{"encoder_drop_path": 0.05, "decoder_positions": "learned", "warmup_steps": 3020, "adamw_weight_decay_other_params": 0.01}
Rows from block 5 of the audio encoder of a small audio captioner, named by matrix and row number. Rows with one number belong to one neuron. Each number is 128 + 24 x the weight over its row's rms, rounded and kept within 0 to 255. All counts start at 0. Numbers have three digits each.
After each neuron's rows are labels from the 100 clips, of 14976, where the neuron reaches its largest size: "top examples" is what is common among them; "peak in band" is the frequency band that holds the peak. Only what is clearly more common there than usual is listed. The data: synthetic speech, music and everyday sounds put through simulated rooms and audio effects. In brackets: how many of the 100.
# u: gMLP up (value half) (encoder.blocks.5.mixer.u.weight, 160x128), inputs 86-127
# v: gMLP up (gate half) (encoder.blocks.5.mixer.v.weight, 160x128), inputs 86-127
# out: gMLP down (encoder.blocks.5.mixer.out.weight, 128x160, transposed), outputs 86-127

u.107:094131113184172116120090122099136158153132119092137158159108161121113131109129129162123115124107096126088104139090117141140132
v.107:117139111186131141111123096117121161110112122137103116107118166161138138074108117145158103147126113134118179057160130116131109
out.107:137144147100080144181113156114097112133139138092124159111169127133092138103154120110162106146098112138134122088150126094126128
top examples: speech (89)
peak in band: 4000 to 8000 Hz (89)

u.46:141150106165124145141164132121148138128108084147113148140127156147156115145153121087114116123125158121138133149113162147115087
v.46:123113122100118115078128113112136125141126096149104127149107104127132176089160159146149073133182128170121169118132123130125170
out.46:076204147092106057150142169125173119095116123102085139168147121122099092135132125153148151147118107139126119117111114144130131
top examples: everyday sound (89)
peak in band: 2000 to 4000 Hz (90)

u.111:142131177071123131179150134134133153102112151112152114131049138110123126146094113141126109115110087104193095141148130116134135
v.111:139141133170122135077132119156088106117143135101102113099099118075128083125145095146102143189163149107144133086155106129126138
out.111:147128167136165086171122162173150143133115109098121106156112166113084157094158079082114135127133124135133144109143149126125109
top examples: speech (61); telephone band (31)
peak in band: 250 to 500 Hz (40)

u.25:186129136165121122128155150164134153094135134097117125146117178129076140141111131120077110129123132078149110107130122102158131
v.25:197183058130155125067131134134143120091166137108104136115160117146135111142151132122143127115054121131120121134126191116103177
out.25:158141183130159120118097099153165109117125132128124144133137101123115052140120209102142137137125132107134121107120135134120154
top examples: everyday sound (76)
peak in band: 0 to 250 Hz (78)

u.154:102151130037129071144108060137077094166116113145138128164141127094147160146140132109172141129129075137137143109135146167143109
v.154:157110095108123098124145131148152105116112125119151121170144154120148128152065118133151150127089104118164123116159144118179082
out.154:122109084130142153100095130099109124139103161124127144143126115093133129133139154144145131159155152130151153125093154124143125
top examples: everyday sound (85)
peak in band: 2000 to 4000 Hz (79)

u.61:122171118127176159158125111145086161082129137143125147108148099129102142125125191118128167102124157107112154161132078119126120
v.61:078125127133139169115153132080069102122125129121132140129166101114138129138118182097129195096114178147132117159117101094137101
out.61:132102129123115127113131154070149093104154143114160162095110135111156113143150122092171157140141096147138148144150133143123099
top examples: speech (69)
peak in band: 0 to 250 Hz (95)

u.16:150118092105121135148130108136182128149109153116128163147099192135142076148186151142136109140100141153171129122130089137128138
v.16:125131203129127132138119104108131172149122134150130146097138169127139181088147121140117132157100104107124138127150127126120092
out.16:088118128093111085102152122139132115139144117083174124130137135129133154127131142131120136156105069124128147111170101108056109
top examples: band (69); number of effects: 0 (51)
peak in band: 0 to 250 Hz (47)

u.115:103162107130147146124146160123138153125097119182127118156139137120130137128169125093121102159134109123069129151111137139124157
v.115:092110129116134158115147076116136103150100125147115154106153148119105126114101133112124172157154175095104144131142097141158111
out.115:100127152181162095125134102123163131158136166123122142133086111146122135107140121109091125124143119129123138147159106110140103
top examples: telephone band (52); band (51)
peak in band: 0 to 250 Hz (63)

u.92:127134124141136122126145146115105138084110126058138101118138145155097126130137134131096122102172154110102114181135130137124128
v.92:158111138147149152174093145118152123139145130131133150118141114133120081146148157117140079122128073102158164104112130110129126
out.92:069167118121089142141088110117141122125078104134136143134131131101162152113136122140131134149125152097087126123149092101137157
top examples: long reverberation (82); distance: near (72); reverberation time: 1.2 to 2.4 s (54)
peak in band: 4000 to 8000 Hz (84)

u.11:109116111131129097134139128125131146121140165105135108138083122154048148149125134136103105156126128109125102134094117141142106
v.11:117128103136170156124100133165135119113118095155127141157098130133116104152093100141125127151136142168114149117181143147121106
out.11:119133163165145132134106165114119109151074097150100125111149137099153112132117094127136131107129102108156191148151108131100135
top examples: drums (71)
peak in band: 0 to 250 Hz (100)

u.44:091092102150170063103108137115136091134094100108116103142128108176128114150117159175137163133084201151101130175138123107131105
v.44:121133140133141140121103093103148102134150150143133148157084129093148132119126116113140142091119140165139135166121057098138117
out.44:095117144144096116131155090143157118137109163096109137107097142130115188068137107171147126113145106138093119118142139137150122
top examples: dry (59); reversed (41); echo (32)
peak in band: 4000 to 8000 Hz (50)

u.103:153130133102170141150134117134136125162124125082167070109115161091125112123131128120113103151137146074100142166086108169123107
v.103:143147106117161152131115111141148113130156130069141121124106151138125095078085131158095165093131172130059148138137122155158151
out.103:133111152129136095130125178098116117101103127163140141102119141184107154152131139132115118135110124170163084143144170099158135
top examples: speech (74); distance: near (74)
peak in band: 4000 to 8000 Hz (98)

u.35:140115155140136144122129100137094126139085117152112119113114134177149094142146137115084105118118134116155109125100137126108098
v.35:144109156122143145136139123145133110119116165187144160102125104160127116106092146121094119097140157170168147101163193135118080
out.35:145106074081141110106143175146096119104130120122136161110112115130104159120111112144177122144157129117112167103132146099087140
top examples: ring modulation (32)
peak in band: 0 to 250 Hz (68)

u.32:111123133114100149116115143119099080157150134098118087129110154139141138122123157145114136120163127110160140143140147162096152
v.32:131127143133133130104100132144090155134143138133120122143128120113142098129084078120141113143150163126088085093125118143112107
out.32:157116169159133097132143177165100136109169111137105153083143114116146198088149111128141138125096140098145115142146092111110088
top examples: band (51)
peak in band: 250 to 500 Hz (97)

u.108:124133100108139165092089128113158152168106114130141110095117139125187149120156152112167146163081157116153105113121161096141089
v.108:135092126144105155159089126145115137147168099127158128185139156083121154125126140093129103113131117138137124113103172145096171
out.108:176085121118107124155104164168147099120121102158118134146123126116104108090098146107054125110111139157158139160148138149141135
top examples: speech (51)
peak in band: 0 to 250 Hz (44)

u.78:126133101098100106140160146142075130116110121120144101105140150138115121121145131136141110179158110155106195128145131110143141
v.78:153120152139129176141126137100137152135126097138137099183139128144142080197161115108118144139133122138143112111142126134132123
out.78:111155154139110128082122113083136122126137145153132105142068129179132124115110137148122122135102155103142130113171150166157138
top examples: speech (51)
peak in band: 4000 to 8000 Hz (100)

u.24:147092145164123126144120101117133146162099147113096151108132148095148135147103150145086119177118111200099133141155133170125091
v.24:129087132131079135145098147167149103183156096129161079147119119158103110130109104122167110151125187146105082134095169119088131
out.24:107150082152101119152157109143117175130147130150138140109137118156170126117114164122119133122151140157106083129132136140120115
top examples: speech (69); telephone band (35)
peak in band: 4000 to 8000 Hz (89)

u.34:170116158139115138089161109160125124197128126101115154100119118158122133163133117177092082133120108143138079096154132147136102
v.34:123104094123118134152108114139100142148129132103193096189120085139089118153138150133106138099122121182151139095072110146116150
out.34:141119126122177194156127126127138149159141101161154110160101080145138120139123134110129128095158158135116122174141158086131217
top examples: drums (76); telephone band (59)
peak in band: 4000 to 8000 Hz (94)

u.104:122149081123120096118146149143153143123127090142118136132089078106159138183076142146119106133120136149163122114155100124120137
v.104:159114103117122113157066150095144139171093135115142132150125090139154137104117106125119133128138130177132142138127099130117118
out.104:119140135113131117137101113106178119135097160167137120138088140139158101130175122117141141107145141112078143159140117144115176
top examples: ring modulation (35)
peak in band: 0 to 250 Hz (63)

u.151:087169161158161141075154129143136100160163083082160137137135098123137099117111116091106125162168112116110093135128146119129111
v.151:086109138077165176112116134128151122129130112137124117111138121170114113122136138151107128145134144157102115155107164095105126
out.151:103131136114143121117146145086070152182106141116172122116142137122116108163143095126145134155122144115086128174114120181140128
top examples: everyday sound (70)
peak in band: 0 to 250 Hz (76)

u.140:121095125110161151165120118129151119122128111140104093118174149115099142098174169125180122104099137094111101108137110132102118
v.140:137095095105127152146117104144153111121096161131088134142180106128092147094155122136124166128132142145141170134138144125096161
out.140:159148127136118128125085074148135118110127122158160146088106115173120126139124135095126127093144144121151131146120183102109130
top examples: drums (65)
peak in band: 250 to 500 Hz (36)

u.125:079102097130147098128157107107116144108138130111123109130138113098175119127169115149130154115090150112113165161142133135110098
v.125:132119131126120092127188121103109169172142134140116162092117124137131094155152111134153153106155146104109132100128139096153145
out.125:119136084095135137112126109177150138106131126139132144117154128163124143152131142066108151104120094122132118138155098101125130
top examples: drums (55)
peak in band: 250 to 500 Hz (31)

u.75:122147112106107124127123142102134091131119123071143144123126157138122106160126131129124102103148133137204131161167130131100137
v.75:098109166100158106091134155172130143155122114097140135108093141104144124126124115136111138113147148127114135134161120100121145
out.75:138135158123165089117164170099087146098143166106104169114154150120117120131087126139122164129131154182126097155084135140147147
top examples: everyday sound (59)
peak in band: 0 to 250 Hz (64); 250 to 500 Hz (34)

u.159:162093157120112143173102102151152134152091111140203115132147147115121083143091096123126157099106123086153116125136152167174125
v.159:120132122122128103101088127144104134113093098139117173155106118162140170130140111084110124109100115138119078126105138092117164
out.159:112138106110144161156118175082118131136138188150095119147146152118118093190147133175075139148141125085090123110126126133112109
top examples: everyday sound (61)
peak in band: 0 to 250 Hz (36)

u.113:125148088168159106132114133107123127108128112168110143139148152131130140134152103101118086084088098161142101112072182133139115
v.113:175169113129140134135114108098134123104140134152089145111121106164148088147118109110146157092125140106132146160110166094128121
out.113:147148125079091138141135073143147128142163135117159126133069096152148133137155151131083130128107169083140089144132112159124145
top examples: everyday sound (82)
peak in band: 4000 to 8000 Hz (84)

u.122:125109094132164103111151124124102157152097135165099092122164128120132106143140135142100142148141139134163112103173093125095115
v.122:165105128158138120132108153115107114106077142115183143142136143105130137111109175133167138105111132135119161158108073106134123
out.122:110136152121107141153134119133097161139146129101094121128110129126118143130090118183115135122121122133147131132180160124110154
top examples: telephone band (56); drums (50)
peak in band: 0 to 250 Hz (82)

u.26:114140120151152135152167161118151166153076140111138136151143115084102125099128152108110131162143154147152143124103115150131154
v.26:163090132117137113155135130107166082111106126127113120093126125079097121112152127106108159135104147112101118100122158104150144
out.26:089112116106156147140121150105085153119151129108137133157171103154130133099092148116079127065133117129169099108115093137132127
top examples: speech (63); reversed (44); reverberation time: 1.2 to 2.4 s (41)
peak in band: 2000 to 4000 Hz (85)

u.62:124109117111183099151126068133113134100135144124148141130158128143104093162108098131131171132110153138127097136147131102187133
v.62:127125135114078099177100112154133156128131094110137092153116137078128137139130091178108168138113134118129127174126124106075128
out.62:103132137127124130103121109148119113132140120179144175113138129120139152123134145117183101151156123164152129115135112133148102
top examples: speech (70)
peak in band: 250 to 500 Hz (39)

u.18:088149138137129172178127161110077124112110132110138157115148131140118126143145123071087164056159112143137135165157134096124118
v.18:101096088115128104137102146103198114125099153093131143107106132102136153140170154108131119127136133149143121144103092099106092
out.18:139159069163096117124122135149130162103148129105164084096145071101085114146151187116141115122085157145116112132110128097164189
top examples: ring modulation (87); source: band (55)
peak in band: 0 to 250 Hz (100)

u.109:122099158138117148129097110143121128117136131138112149093124109099116101132102102165189138128123105128130141115168100123147103
v.109:117153123105125104167114097095150109080114123180150164123159129121096119133141184162124102106157118150111108137082180086115176
out.109:071172147139119127135091138121129115106124121116144108153135134128105145113171139104119120153083142090098126127117152167124132
top examples: drums (57); reversed (43)
peak in band: 0 to 250 Hz (91)

u.19:121119105088121108122174147074150103131170153132148116140152123153116120135100145113127140112137112121157125127125111125083132
v.19:130146151148152113125163092109122084112137155101094100089137115068126113164150140176095122132142134118128106155089149115146129
out.19:134102116153118109132114162127118121149112121138173123199130141153143126149124119136131123092125113166121133177114117162149149
top examples: speech (66); chorus (31)
peak in band: 4000 to 8000 Hz (64)

u.99:165083127180101069121155089119139182124150138132125128156107131133106109138154127202122130137109168149109103097139127135159171
v.99:152111159109101128090097094172150112159128134140135116131136099132152146137141112126162186157116133145104133101163108139108140
out.99:106128144151160130080143160121118140100113104138173114119140069133083160159128126061157184154158120146149143137120149132133125
top examples: everyday sound (61)
peak in band: 2000 to 4000 Hz (60)

u.145:115159123098162104168183147135135107167149122116078150105134120138115141141123118130042114134139135157137081133134117136092140
v.145:136156108073136096153102124155125122188146126091070124125123120114119154098127132126082140121132125160122115107135122132132137
out.145:096151083102102109115149119123122138123140145102095151089090139139134162102109086141078113137111110145085135113147122158122117
top examples: everyday sound (92)
peak in band: 0 to 250 Hz (100)

u.110:143120126118163111142126122102145145169121113095146118112168120127135127162140107125095070103153182115108085122120122105126157
v.110:133108144143140133129122153156142145138145141072149128107143162134108105130150115134129137093111133167141068072122118144105156
out.110:117128132156138102100140108112131112102121080157131156123143142104207107136139147111104113138142102178119160152092175113100171
top examples: drums (70); telephone band (38)
peak in band: 4000 to 8000 Hz (53)

u.143:148132138138117160133123109148140107140127107138106143136148088134138113140124105180121117134163120128111111142196123095132138
v.143:113130157140150137135124122125109124136112140174145117097153130156127154105093103134140136141114120122156151163108132127123109
out.143:155125132159135177124193110147088188076132136147106134142102117180104124087140147119102134116095123094115127114134155096087102
top examples: telephone band (49); reverberation time: 1.2 to 2.4 s (41)
peak in band: 0 to 250 Hz (46)